{
  "model": "audio frame classifier",
  "time_shift_ms": 50,
  "input": "log_mel",
  "num_classes": 37,
  "experts_per_token": 2,
  "layers": 8,
  "label_smoothing": 0.1,
  "optimizer": "normuon",
  "lr_schedule": "cosine",
  "weight_decay": 0.06
}
Rows from block 2 of a small audio frame classifier, named by matrix and row number. Rows with one number within an expert belong to one neuron, the router's apart. Each number is 128 + 32 x the weight over its row's rms, rounded and kept within 0 to 255. All counts start at 0. Numbers have three digits each.
After each expert's rows are labels from the 100 clips, of 14976, where the router gives the expert most weight on average: "strongest on" is what is common among them. Only what is clearly more common there than usual is listed. The data: Morse code for random letters and digits, with fading, noise and interfering tones.
# router: router (model.blocks.2.mlp.router.weight, 32x320, trained with AdamW), inputs 128-191
# gate: expert gate (model.blocks.2.mlp.gate, 32x80x320), inputs 128-191
# up: expert up (model.blocks.2.mlp.up, 32x80x320), inputs 128-191
# down: expert down (model.blocks.2.mlp.down, 32x320x80, transposed), outputs 128-191

# expert 17
router.17:163164150123157127158053120137133101115120121164163150125119113105105140116192172184140122125119196126069142154124099085184082145055148156150166119163139118180156067108129079127124103102155129
gate.0:132230131119148128131152142135145100132124116143098109121166107105135134085126064180137106166102078169162153179118205218102109173108147081122108115106139136121122156138149092109134118105108136
up.0:140180105145134065107146131188091086200110138152112101084134104119141103150139106153139159149078114144135113185117205129156146179103178095125120159133140098128096148131174078151102164085102169
down.0:087177122120080072095114108134141138159139150174111175104130086139105128134154099090092133113110096093110100101160134122191153087099110091083153216118170110119129065123159184105122095184109070
gate.1:076102075072144116187054115141110158160120094088134095135135170137170167104166076077141133106142134156112180141141172064150149120071087214090158101111131108129098128123107140080182148155109145
up.1:093156125149134083133209107105110092145126141132131139175127118121097113134130157145110163110116196124083130129149080129180157150139128098119080110119107150166141081140110092155136122169171173
down.1:121188149138136197206096164120122128109143085142168099084166102057157095078101185112130136129154154110106081081162066166150094133180153133170096110149155129121140171090173133096197160126169057
gate.2:132181109135174136158093128163197137118195114117177031190147107112147127088161124121136138118190151146141126143122139087083172146142096130118066145108086124164147100140098098058123148114094113
up.2:089134128148086085173186086144092160160144109173097097139106112134109140096167154143147094189058172118144160064151179108051105152151091104080096125158163159132149120144131096093099155142101152
down.2:138146139110186131160177101171085153146109109095120197143121110123152083125123141176118056113119085129066149068202119141121100079146106194107135076141118114140132126162122075131143160143111069
strongest on: tone: low

# expert 18
router.18:125172151091179128120110172137177130148144127103176137124125130132139087145109065126157132096198071174136138183122104108167103106117115108181077144123130093065159186140115137089175142108128155
gate.0:103109112119133078140181112109112123182082046099148179113123184088126118066100146141101101154192090133157139202105148155124113142112161124054118110116142148122077093140087113177088075108165156
up.0:105174105113136116075190117135118128218101060139186113139177175104145135145133150099134106125139100107091104149129158104141045161082170154080199060074105144114109085123124121123107067095081163
down.0:127136129053111155150117213125084116090211140131102145152142107093124153112158087137127117060207079162118103109165120186136137133159136181152102142114131093132091128123071090158110148194114075
gate.1:060139119127150086085213086198147073056133132180126167117108204188143127088103185127108083154111083123124168162170141093106161081165141123119097101093099155145095098096153118201128129122158118
up.1:137150148145141140113209144177126104043149138114104142146181161178090154145093166111082086175131126106154121150122163133158152077144200138115119113100111120063142165174086110172144124110206108
down.1:090132135159162102140125113120135085104120133120134105130127122130156163165119073115121116081135084097111142177141147121120176083181170091102107106125122103096141102141107086161150141116105165
gate.2:105095120185136107128131145163151144112158129120117125112170082122140144142132126058134077107152124157155111133116158124132111130047077165100143084126107161138165103113116101171139158091195087
up.2:134154114088121112186123091117127148079107130142114165147095145136136099079143111169201162155115142131108167152117112086107139202171117112151139126131206115136147154140141161090137088189047133
down.2:111147049131154171095080152104133149103192146126122133109121105160134121135187121078104118128148123158083134155068125170169131135136156061122171173130150137095068138104117120119193127151146127
strongest on: speed: fast; reverberation; fading; the character "3"

# expert 21
router.21:109106139151113148095154108137130159148099147117076087100165125156145136159125180084084148061109113139108130049117122117104196123155167188152181134134118134164131136153160166134147166171129129
gate.0:128119070139127131130100076084143180140162100140176103161145113120123074126111117149131084182059094144101151153146118191126131149162129140128153143093095138174112125150130120150119134119106106
up.0:132098139168128135143141139140158062094112128107113139107132127127120149135125115078136173108228180133171114112102116063140117136122141074184098142159129144087166121096078125082132134092123104
down.0:140110133089141131169115133173168116070121074092110069119125136084126138131108127109165185134140170097150160119145123142115119156089083150118110138109091109079072070157102119063082166129173111
gate.1:152108145097117208131108084156143123079124111111102188176071077110122111112133153108106145126139116142112103130112089152106153153166143129129153142119064057136085139136156097172150085100132150
up.1:115102131175151116045153133091204123118111153119123126148124146188086153143122163175143138172149082149164142071109115152132118113146175124190117089127124126125151104082153108122091158113159131
down.1:151077156121120098117118110139068106140139108117151138067143188141182146162140131147145091159126120086150083138116122167152139167151117107161143106111127104140141176130196096131144136133130136
gate.2:130125157114156129091063110140142127143089096144142135152141139158115122103095100139148081188116053150105137166131154123176117080238141116145134099101077145126105163118121194138088130135098137
up.2:117132141158163080092100121150103121171145133128147130151162093119156120117158144130137090116133102186124098133145118128180120113162081082161110095116034139117119140076157186112138143123114125
down.2:119093104147146114137145160165116091116108139140086106138146103115106109129113177135192128135083129163184087187150157096172118072133179161123091147161131149129105130109072165126148105182167158
strongest on: speed: fast; reverberation

# expert 22
router.22:195061166120144188142137125118123109154165148151154110114127128118113133189126169106160092169138106135154102149104096086121111131113167113177155174112101135141161121200076101111121111147143142
gate.0:116142124107109224150121110091140108193115111148108118124133127113102140074102116083161062130199145158065117189101126071077142138126145119117148130110130140123146074156135101126131135147200129
up.0:184109126126116105134101130120143123092161172163130158093121134095161167127146117176068144069089129106169180154090161168118131096103125093198133112118153107100101127128123122110162114141114120
down.0:145115166096082113149156120160121151118165093148138156171081174137169146089132161118117116138104089146134094071181144156156157127120160144125143120126103161083133170134060144046162105123176174
gate.1:165110134126150084159086045119095112132133092139184157152179082122129074090122081100107155157200117131121108164156090139133154137181140160121174084134162146125178124144104124123167118111223143
up.1:130114140134148122157144171100147105133163082134077136101082129119128238110128176195101139202078124112090129101149135092179140088106209121157088140097102111120077086198124125156066121099093096
down.1:169070151143113125116104109090125137108176147122179196058150135117158165183098104094065124154126087100147182228114147173120117134149077125091156129114143146125158129126177110125089096086121098
gate.2:114112153167156176119120127103110099187152126133083163135092141109091158085074086057151186128227138138111081167120170129158040135162136108120198138160149135177133154135141135107130108103088090
up.2:164191114056157068141126120145124166108176077163195128115136113108151161144111114192125099158152079111112157132110136118132160126114127159110090151090093139094098134080089160156157124126138186
down.2:146146105136119145100159159145067097104114111148150100151153124102145146115099105127106167127135102138153122159189182217095185099119069144128185133105116099108107117185149154119112136152137139
strongest on: reverberation; the character "0"

# expert 0
router.0:168121140139194162118090151175087150144182082184213119118132164112110167120145109152132098131111202171122125155149139135142145139104147162111094060167173153138118116165142153154169088138110156
gate.0:142127111142127125111159116096101144167168118159114215156126110118085146148069166119115105149104114188131109132144053143149159147151114108081174099147165154160069088104116144130099111110127125
up.0:198154128123108210121160158087181146184147097158175111180073135171155084100049112120083114160088138153122138082086151092157148077107109151147090112102169153091087138132162167165097155153109122
down.0:111116097114113149125100094093178143091125143087094119135081095148142106172125036122209088126181147075077194140121106112120114187087095133125080124095134123129163122113120104093142065176168187
gate.1:106020094129148094138097165092099143117156145133199189081068168174123115084104129103141161083081186152103121167154090054095114126148129139102156131075166108133157141148098180127151168112131153
up.1:116161189108110137100165120106112153165109104085088166170163173112111139127148135113116156166187085129143136137135174115140135092098120088140087111191110064196135130145102103125114140172091142
down.1:179123130175132078141159088163088155199109123081088148132171125143127164165159119176141150153111146126110118094071099108122173127134149129128149126160151182089066188161073141147110144153122116
gate.2:132118145185127135162115081081149114127153100150200084157117134095097166125150172142122129068065143141146101100105081072135099143143044157143109112142117086140102098106104155115141088068066139
up.2:150161129143131085074145127091133122109137149079101090127207121176165078093189112102129152100097155101117116137148122161152139126149136080135156137136106203158171174128120141133097138095137124
down.2:108149128062105121127077128100104101132151063134098162086160106166114168082126063191153139165143129148127136216158134169129173135142092104117122109112081087118136118150151188087156103146101171
strongest on: speed: medium; the character "6"

# expert 5
router.5:107194093106093120123089117147156129133139168093110089135107145154125081132166180045155160070110036093150100090107074070140091098127172121195098152140153115130168146126099099074157156162143101
gate.0:137158151099121086118132126067144127095116121153139167163171102115157080139119220089147170109115096108134098095136144141141115080127141047131181086129132077101195085174123084107068158190144168
up.0:133100136197151120103149136162125145122152169145119113131118063119097118169156048139151103143102125204140127111136143195096139151185148098159136135121125149155144094109142148164110150123108149
down.0:155133105130093123125075121177099085158136141105165083098163110104098048159087113144148161151156137062135114094140154128178162186186150128164140098169124151079057145104151168083157082141139144
gate.1:119111145167109082127093102096121102089075111146116136100078134108137158193111132120086145089110152135113106076101197125108057105109174107046118184137125143142145049166100123081116110132085177
up.1:077159119102102146087127065135126105183093162173123112149121118129141121141207103150131108078090089108090153142157142145202134164139070151161139134133121100199147158156142125110120079161147149
down.1:181145102134194150163095105131143119061109092086163116178118207097105099087111132160059136192099088102118125139128152133134177137125088146097105139096128179091089083150095120146173121094101082
gate.2:144118101095146132144109136136104128146122172136128134143169133144122117086120088122190081098157064096185141149161120118115157132142086197167149157156168149118161157073101098093119188105079150
up.2:128082144158148147150163061112190085082126078130089151106089123092131092134184117131064140134127175151068099047117096121125100170121142031096143154115126098175187032133168152153092104159137124
down.2:179098103155140129166101087177091102158124108138191124174122136165094108102077178201122123130148101101127146115147102112134119166101094120173131123103113164085111135134087088154111147089144121
strongest on: fading; reverberation; mains hum

# expert 24
router.24:126118161099151148117133076175120107115133113116173086085144092116168168083133087093185095119126123191100118163105159083118108185107146156111109153113090144143124136186122104124081098167131126
gate.0:135146155106153145144119122110147138126072166125115181127121111126164155110124135176071198112126092083129132079106112124144094149094081143071095131137150136104118099129133113142130131147172111
up.0:097191134081123180164121170096098108142130111100062129151153087123126168131166071122137165093122113139113134159121166152121111113076141077109056106134137139142116111184101112138091139157148092
down.0:088129096172174130110067142113053100102160103136161146154125123104158090095149120124146166137148165096112139115194121160155114184104143082096082125135148166121104087161129194147095142100166148
gate.1:110075094128150120112103127101138137189117113064171160110121095147125091100122104118143146109161198137143113156148172122151089162165122078113115073140170113152128130082153135110116137096150163
up.1:133166144076137101174153148132105158071138100112131077125092147086157113107109129148140059160115176139162163158109149042081120160101131100141082178156185137108163103110115144152116156093192182
down.1:149091112142244121151113116170108168124145201182128123135091121103140053043137077119130133062144150164166114176163115099066149157096177116104117128085091095065204100141118097125111115100133202
gate.2:124088111096150152085081226089143105164139138169188072140070130153121155155150112059112180174081180134139115166164125090110117071166137116145102122119124134128075169165097135108156103104176097
up.2:153120144103152126125121186184141078135185112084100095166086142128152040149142076126140130056057068126111151115145143146112104155132087145075090133146078134138124163126119116127148145138095125
down.2:125129127103131168120146191118103122091120130124154092104081100144129161057076131127070135113120117130088090157158108185133118180110130131172150136159097105144098150086119147086117152087128059
strongest on: speed: slow; the character "0"

# expert 4
router.4:141133116103168188145141078127145110076103151125120170155132174134127110132182137108100132112149115130162137145149142086191105137117156159181115149169162108131135156086147131103125121123162071
gate.3:149052102140170164123045170086183138113099118178161158160094110157109104138134102079209088168116164133116130085130155143099139072146110132169157118110095138143172192133117106095164114120132120
up.3:124057142124115103091089138130143125146078147107129102127112117101117118146075145127140129111094203089156178110137117122099129127122143227092164120162095080113128148111136152129123124080144139
down.3:137162061101134067121110144079104199150161145130224110109051120122162124140094135134117126150132150119099195113136128093163123143124142127093056170117090145084103151127122106126170119140186088
gate.4:100115095184108128147169116178107160128116137081160113125111151183112127127137104133129159202118193120156142095165096129092102097128094077191156103128113157113073129078122117137152134080161126
up.4:137130147155142139128131158167091167096109132075166110112070133148082117117117124130148206173142141124154171132125074166086111131123088118221150085185094145115115151130095119152167130098165153
down.4:162180114138128158138153157124149115164115099111111107162130095170171076143135093110183167110130094187149063124155147158119124157193122139122165141105131111096122100139161186157071091114135071
gate.5:115116107150111125141123163137126132091138165125121122124120147122135097181121208139160176160082095138160115193099118204177124119135100121098111179097113095103147171096183161096170076076150173
up.5:107099106140120163137111173107105060106115138183114111141117151130110084145132172203115078107110079094059155151175170153125145105156185136126178152089132078098178130166102138088112107092195159
down.5:187124162110179124094068173123084112158103101077110094143155120152146149110144151164156063088109138094127174076097087093039079202176168139145123156119124147109099063125093121175157132185111137
strongest on: fading; pink noise

# expert 3
router.3:132129161116170124098109158137088130164153116130169097178150151107191154094142113135156151068102123155143126172112118111151130149137134140081076115125128153164158119150130146168139060167083164
gate.0:161120088168112106098146074134125159184095122145187122120151098153084192151158080125145155114125082131174114127143127094103111068151093146093201144103168134159130085088143151159181143130109101
up.0:116143115121109076055135123136139142166068101159183146136166108163096182071100073069102158172136121115140193138120130089150180111145084053089151141101145158141114109106103098141158090105147075
down.0:121113143095115198108118123154157103146158182101166076129140100077235110129116106154102111085138109129138145097147163115093082121161167061143155131107149120142172071131096088112147143070107126
gate.1:153159107131160178150086113141133161134118139099129059100081107149160090089136119128175130032107159148176197094177127055101173121139049165121109105122095110172153131111145146143077146150155150
up.1:107102128146123191153113217105125132157147129120118101108149120178152166173090122136107147143169226125169123162103112111141042094111174045150143123156140092157142155125092171144148115142095121
down.1:111146117142114138130148188138132114084132071081146082196129165158091064129135160138165201113131154096119102098135109097122153130064164157108065154160058115168128104072091111075087119099062105
gate.2:108167141163119111193112053067131133150110117102098134160141166107110153092135132079107165185194103128116168121179083155109124072123147153137172138185129123152211097158121155124149068119092109
up.2:176080116127176136068163114108106107145105141107113117162108135096081176129078139136133125147098073115152101088105198001162127115080115084097106179117128107150138104161162124140089095191128178
down.2:128071149124120140110087100121139124198115140101134127106140165134098146079082090120111128083147117183116137125115139117117118181087148093153143135120101076131202116106146118102104154109202064
strongest on: the character "0"

# expert 12
router.12:109119129105103101086151177128136132106152160102095093093106132160126112098113123127096147134162106142139127147109156174088115121127149051038123117087084128111123161097156120093131181088083085
gate.0:171040144177150126152116175089126130095155155142077118184130112127166090187153163089103151161107144125084125128138056147114132068136174045129109091129184155136114108121180145115122157109147145
up.0:097149112086101182118122068149126132104150093102118118102110146160126110126104126134176186085134111133171102115106136089085160199171102172102178124173124077161164124132101132104176098110154141
down.0:166092131140121120099113191102119134165119146129085113160130177189170078170147137073159074144156204126088191122177160141152134101133125192107154169105069120163106144156119159131139140113069059
gate.1:121105136173084161152095124147102154135100102173171116153137092144122148106177123128117148110083072125089132143108164186139114162143064060107129120112135116105131139156124127130202115163174136
up.1:128139109071187084110199112142154105097144151103074167094100121116155107095103134123147101160127115106181103101175063098099161098105175163180124115141140129108112129133150145133086164126167138
down.1:057104119151132127132191085140131100097154141100135147173154132150125130158107146069133140114172136147128110087160157142085093086153097150043129141159119141156157113119162107039106115144121163
gate.2:090106106112142134085145203118148149156090180107132083132205107134096179106110156148138112128192164097135140159166114106093106108139167105130101108125121108144167173152111062153172135128112139
up.2:099208118117091081097109128179131111136101115117118113130111170115114115126157186115139131079123162079125144159110140135145093111154133075174127178129068167131144123122148102143068087058047080
down.2:119129194209159126127154127126146161136134118106124097104129104213153144081091186128112193139161182126118145152166111151142148176141103130152142080108112163122142150114126051099124097127100123
strongest on: reverberation

# expert 30
router.30:175169122108105173091162100174103156145143093147168094137119159097168132087196158202112102156121150160120151123133081068154128109110151111151094126126204130148120107142174131171106109105164122
gate.0:121098150120132159135105214166100138125108143141102105144146077112128174115184117114170139173090115135092141159138133112064111105155113121119064116127125138109121118166107081117173162128086096
up.0:168140145119142136127129118157171104081118138115087177247119082140136074096195145077160129156102167120104142152113130119133080096123123122124102109121128151135114119144121072097104135147142096
down.0:115088155184131121158097118167065099145168117157159097193116137101098125155101101116119095170194087180129135148140100102124159107085162189157116160166141161105138067118135118144073113151142090
gate.1:083116125081137172179166103181103180154070147173147164098107116154097117150095055058171133129163160141169150096148081091136107137092101101118147117062120113094175173164152158099117102101153190
up.1:113110135136115149125132100110178093120136129083099124091068135102139110091165136130100154112093144129109132136138151183114163151177075157176202169161122092157106131136145150144098163121090180
down.1:090141141146144107083161159119142132087171145074175102173137107139115110143164116149103061148132117096155129093093082147175098159123090162163089154151153151134144102120198109161105141152130157
gate.2:106144146151137188086116134099146149095121152172162103128123139148128074146102142133168201114097152115118093084126101162106104182148180144136195120122109049131119135113111171131062100152045125
up.2:112185097134136168107130179146095150129101159146085141072119140095081125135106112103114080126150085116145178180143054131116106114158160151170098133134149137082160164159091132125126135104082120
down.2:126121107187196095113092098184104147147137142102083121097162157163091222103124120138086105162133127114113103099133094079120106101146117159190131126133135128153124141206107129121101089086115132
strongest on: tone: high; white noise

# expert 27
router.27:200132160084140156124090144164127136126158104111162099142076129110112158110152081150151083110080103145160138193086117111151122203073133169145113144115169104162138137164111127178120103132170153
gate.3:163082099154104109192124078158164139067128132099143112086079164105081135138096133134157170162087158100150078132121152098172116140162106091113182115154070106109124124098088093121163169096097090
up.3:106104119103114140136114168182129137128127144176143207164135161137084082102170115117092157099142129140094129066148204079139144169176089138042112117131148105139149124129101103108152129136079128
down.3:104105075135109119068055184121137132121112144079171134168105080188116081118128137082106096137156158109108054070190074095161074125136128167130115176118177224103119163124117072150099103162075145
gate.4:124140057080119116123095070144162106140103122127159131068091187187131099080144123109158118160099138151120150152121146135148148079134171107102114135116134129102103094128109084134113115147133083
up.4:141124136155136159088083162142157167095131097092140185164121115093128107161135141185120136144103126092118134057106092112161097119121081100127170088128155066185096111135162142142128150078179176
down.4:211149132169110085087124163108174169146130121146203088114151125101093115160079156181096118097111193130142156164134108163178141097162120105118089096162137100147127103104159158164117086073050121
gate.5:099102148145167091160074119104125085098116123118145141085055117117115150174134147100121174121115139146137127103135100237148088121086153123184118139129077157103131140148091134159187172100097170
up.5:158147134152110144097156103173159152167092175123149092185172121159110077128132182126147051074174120124084170134150143043141116138188093163123143114136140092165136138098167150114120125139127135
down.5:159113106153168114133115121162119173180064095147134180130080143137130143114110141038160144053092110163054103101185118113100147095158111102130166164155136151211142090141119117100154123127038142
strongest on: reverberation; mains hum

# expert 26
router.26:134131100113159218114167084139085139102125092098129077119110144127102084162104145104176053111140121145077144095159077135101112163108116167128117109184129133143114118143125106165123119111143127
gate.0:134155152079123143120130140160113154190093087158218107156135134139174117090154138094140119069072133137140152110174126071125126142112121112143156120126104112136135115118144121093113159143111146
up.0:146141138113166100120142108145160138075108107187164096158116131152151089112108153091140130150108173083172166108104075116060175134143129094146161106144147127092098063129144176129148116160162141
down.0:157092144129122130130117115109119189125170123173133102097082060142130142121194092168112153133083102118137095169077123141101178074114161085147103156097115168168118087130157148090171163115190148
gate.1:153111107121157113116111133102192086179127123154143148174091136196133115107106147152116168164079127144122148136125203123145126132083126087137166173122095126126112137151153134097149128080169120
up.1:109126112119119122189184089074076143207108088115176154114186162121105162192118165121081107111113145164119080116136089174157143117131159156077111130152084244152127178158114136099176092156050142
down.1:117123147111120108112129151117168143111118154138089141130152080099151109166127110115108091099109090128088136078113190162114164081119126154095142142164115128140178138160068176095129188135159079
gate.2:139087131170137094141150091095138080174158109169140178151121133132111194142121110174119137078128115167099130156170122129095101089123094061132133158160105122143138148116157109231055100100139127
up.2:090150092078126128095097156113113150095099119106123117151093144126088084108133130083133136129131156099162128096137164126133159156110114204105126071130146154112130144138125116118158132187116147
down.2:129112063153074103143101085065115146123067097150146193113118106098099164121042138119127133146113112132152110176132157094154173137156153135156145156145185175100119154117162111144148068083118074
strongest on: reverberation; mains hum

# expert 6
router.6:132095132079136141063158170059096160158082129134138157142154139110173115139092084135143120159143131083072172140115144090139157142147115082125191184122119112153143072185114087095074122174090186
gate.0:153170120182108102145151051097131161159124148101135096126157155112112137152124138121093107183105174104090126094167122155130131128130093118155156086168114107100170106140117100158099178131139135
up.0:140109124143156194121135133160093073149184142116123163120116128119133091140109096151178098076152133196121130137102156044150092170167113099096111163098121202137097128134136134105135127094123130
down.0:131150162175131016089073178128097141135110179128170164096144157218146089118159131100121092177131115135105117134164178145139107159088104200116153045151072151067162160169127105164077114035143174
gate.1:085056161091120203074116060130110132141145134161110139150137117178152086144124134173136207153169132135136126119142153177207154066158151083131106138149130095169161134118092156128070137139120111
up.1:078090166095121180095132101157108139127125143171109139162163099179130067170133134144142195131153122140128134107128132115167162068143142102091134130115112108149165161136078138100095124155118111
down.1:128106150141178122117135160108145151146113124154128177161115118149118094115100131138051105129131120217136146141095146118120090086112183091084125156133164147126091095152098071146144166155171075
gate.2:109122116154113196074106133157108140133134130131161056176178164163126128152151116084129129088131082145042112109109102116114104077095104148045113072162130143156156153081100160148117108215138120
up.2:125156131146114165107146130083133168160095138113145044173153148114096139144071097059070094093138061140127134142123144145110101097120114031115192120127072157143167100106115157151105112178084099
down.2:196132124118143143120123156159105164170102111115113170107148179117128132098109123134104193101146124090151099107123104070119129101152088152109141090174127105108147212101042118129118110148113128
strongest on: reverberation; speed: slow

# expert 11
router.11:146100150114162146144151168129125123161093058126174170135111145120158173087176113130105123110092136166107131119086160095173136184097180136195115158150161164146128099131120094160125070131104159
gate.0:103088080169100126125152081147112154173092161134098122151131107160141127166116123123111157162071073090082157099145116114129165142112075128114096156115128118135139158133143154141118146145115095
up.0:138150148118126094077158120168113170109151147157182096165123175125113087119110098120091106165133110177143135153117093090150164150079135133131092106184088115115130169075147126138140071113134166
down.0:143146109106127150094150206115160123215131142169211147135150103149071111121099090097197134101152110117101116137118144136204140144133150114098072069069095085137113164113103106114079147142104067
gate.1:152144098106165158154134127119163145153126159124125201145151138175162132096115107124124167096128144186137170051122155128106163105188054159139130102135144134094150200086133102144122100128126124
up.1:119088094098109121113155159153164157093135171087142091165086098168150109094138145073102202083201105131088072197158152148097130109130125169126094103121114091128164117110110123060200127136120112
down.1:108088131120151159156097130156143144156152142101071119126174111121163115171090088094156149138121093123092180098062145105152093113107103156119174096104099147231104145128107147086140155164160159
gate.2:057173087185138162142176121089187122169060167146100179144129081197125161178172126159106072088173153134072142053158167171133067129115136156109117124156144106207121129114161107070102130063155135
up.2:176097146110139156131107076185124131088200128138152070137146097087141110118080155105184208105073083128150107139097106127125167136125155071130164122124112185083099086195127165165156137143084093
down.2:156075174204101091059086085152066126097155094135124127144127128093162094125104058143061093172166115137137119109147143097105149174167127159118152129164132181110140167103114156082113122126133054
strongest on: speed: slow; reverberation

# expert 29
router.29:116103153152113110148114132071132123049163134158089150122117117116132140124120124112074150138090143100153121134170155179090114123148157101143145139116114116076121122084119151108108215101070139
gate.3:096137135088072206090137105107137145105111164091135060135146105131106145196107103169114210126091104136090173141114177052119139137122169172133096112124112166168119140104142168163153138099086113
up.3:132168138132132170133161092135121157105137119102073102156144123080133190145152159144098124103115089141125170158117166096133156151166182108171085136142122186125082120140110120124142152090092090
down.3:135114128156114151129157111145074145162086136123108139165108181121136162128170155119123138222197148088116136164151125163142144110152186113114165112161107116110109126162119176085158054154131127
gate.4:151166147160065100162090106090159101108145185136069124126134189134173205141084179089123163170036212102154114157132122150174130110148146157105164119138122143082098095121110130133110193142100106
up.4:149155149160089098182054108089149150084140158143105106093136177100145172159051132081102186150039214127164120150091121092140133097127170170140170129115113147080112145090128147122128168148116116
down.4:132106123099148085100155170156109143125116160091139167110106194126155112095067118155110083168141126166169091169095129195112110112112138105100166121170060140148090074053119141172087154143049135
gate.5:148113170142157119153115168083072127084140149138158119169162054094108111092130138120092135153137100164137135094099083169188090178096142180117089104161115137143155126136126100129165168130154142
up.5:133078077132123125097119081162198133164098127125117109091139202154142159144111131118148113083148168108117124195132140091097163083161129074139156154102140110103120088118096147133099100108116125
down.5:151142126132180117124088093134110076167137144120168171130115169138089137097127088119125150195175181087135091181151106102127076093153149149193132149148126122158097134162114111104094102169160096
strongest on: reverberation; thin (high-pass)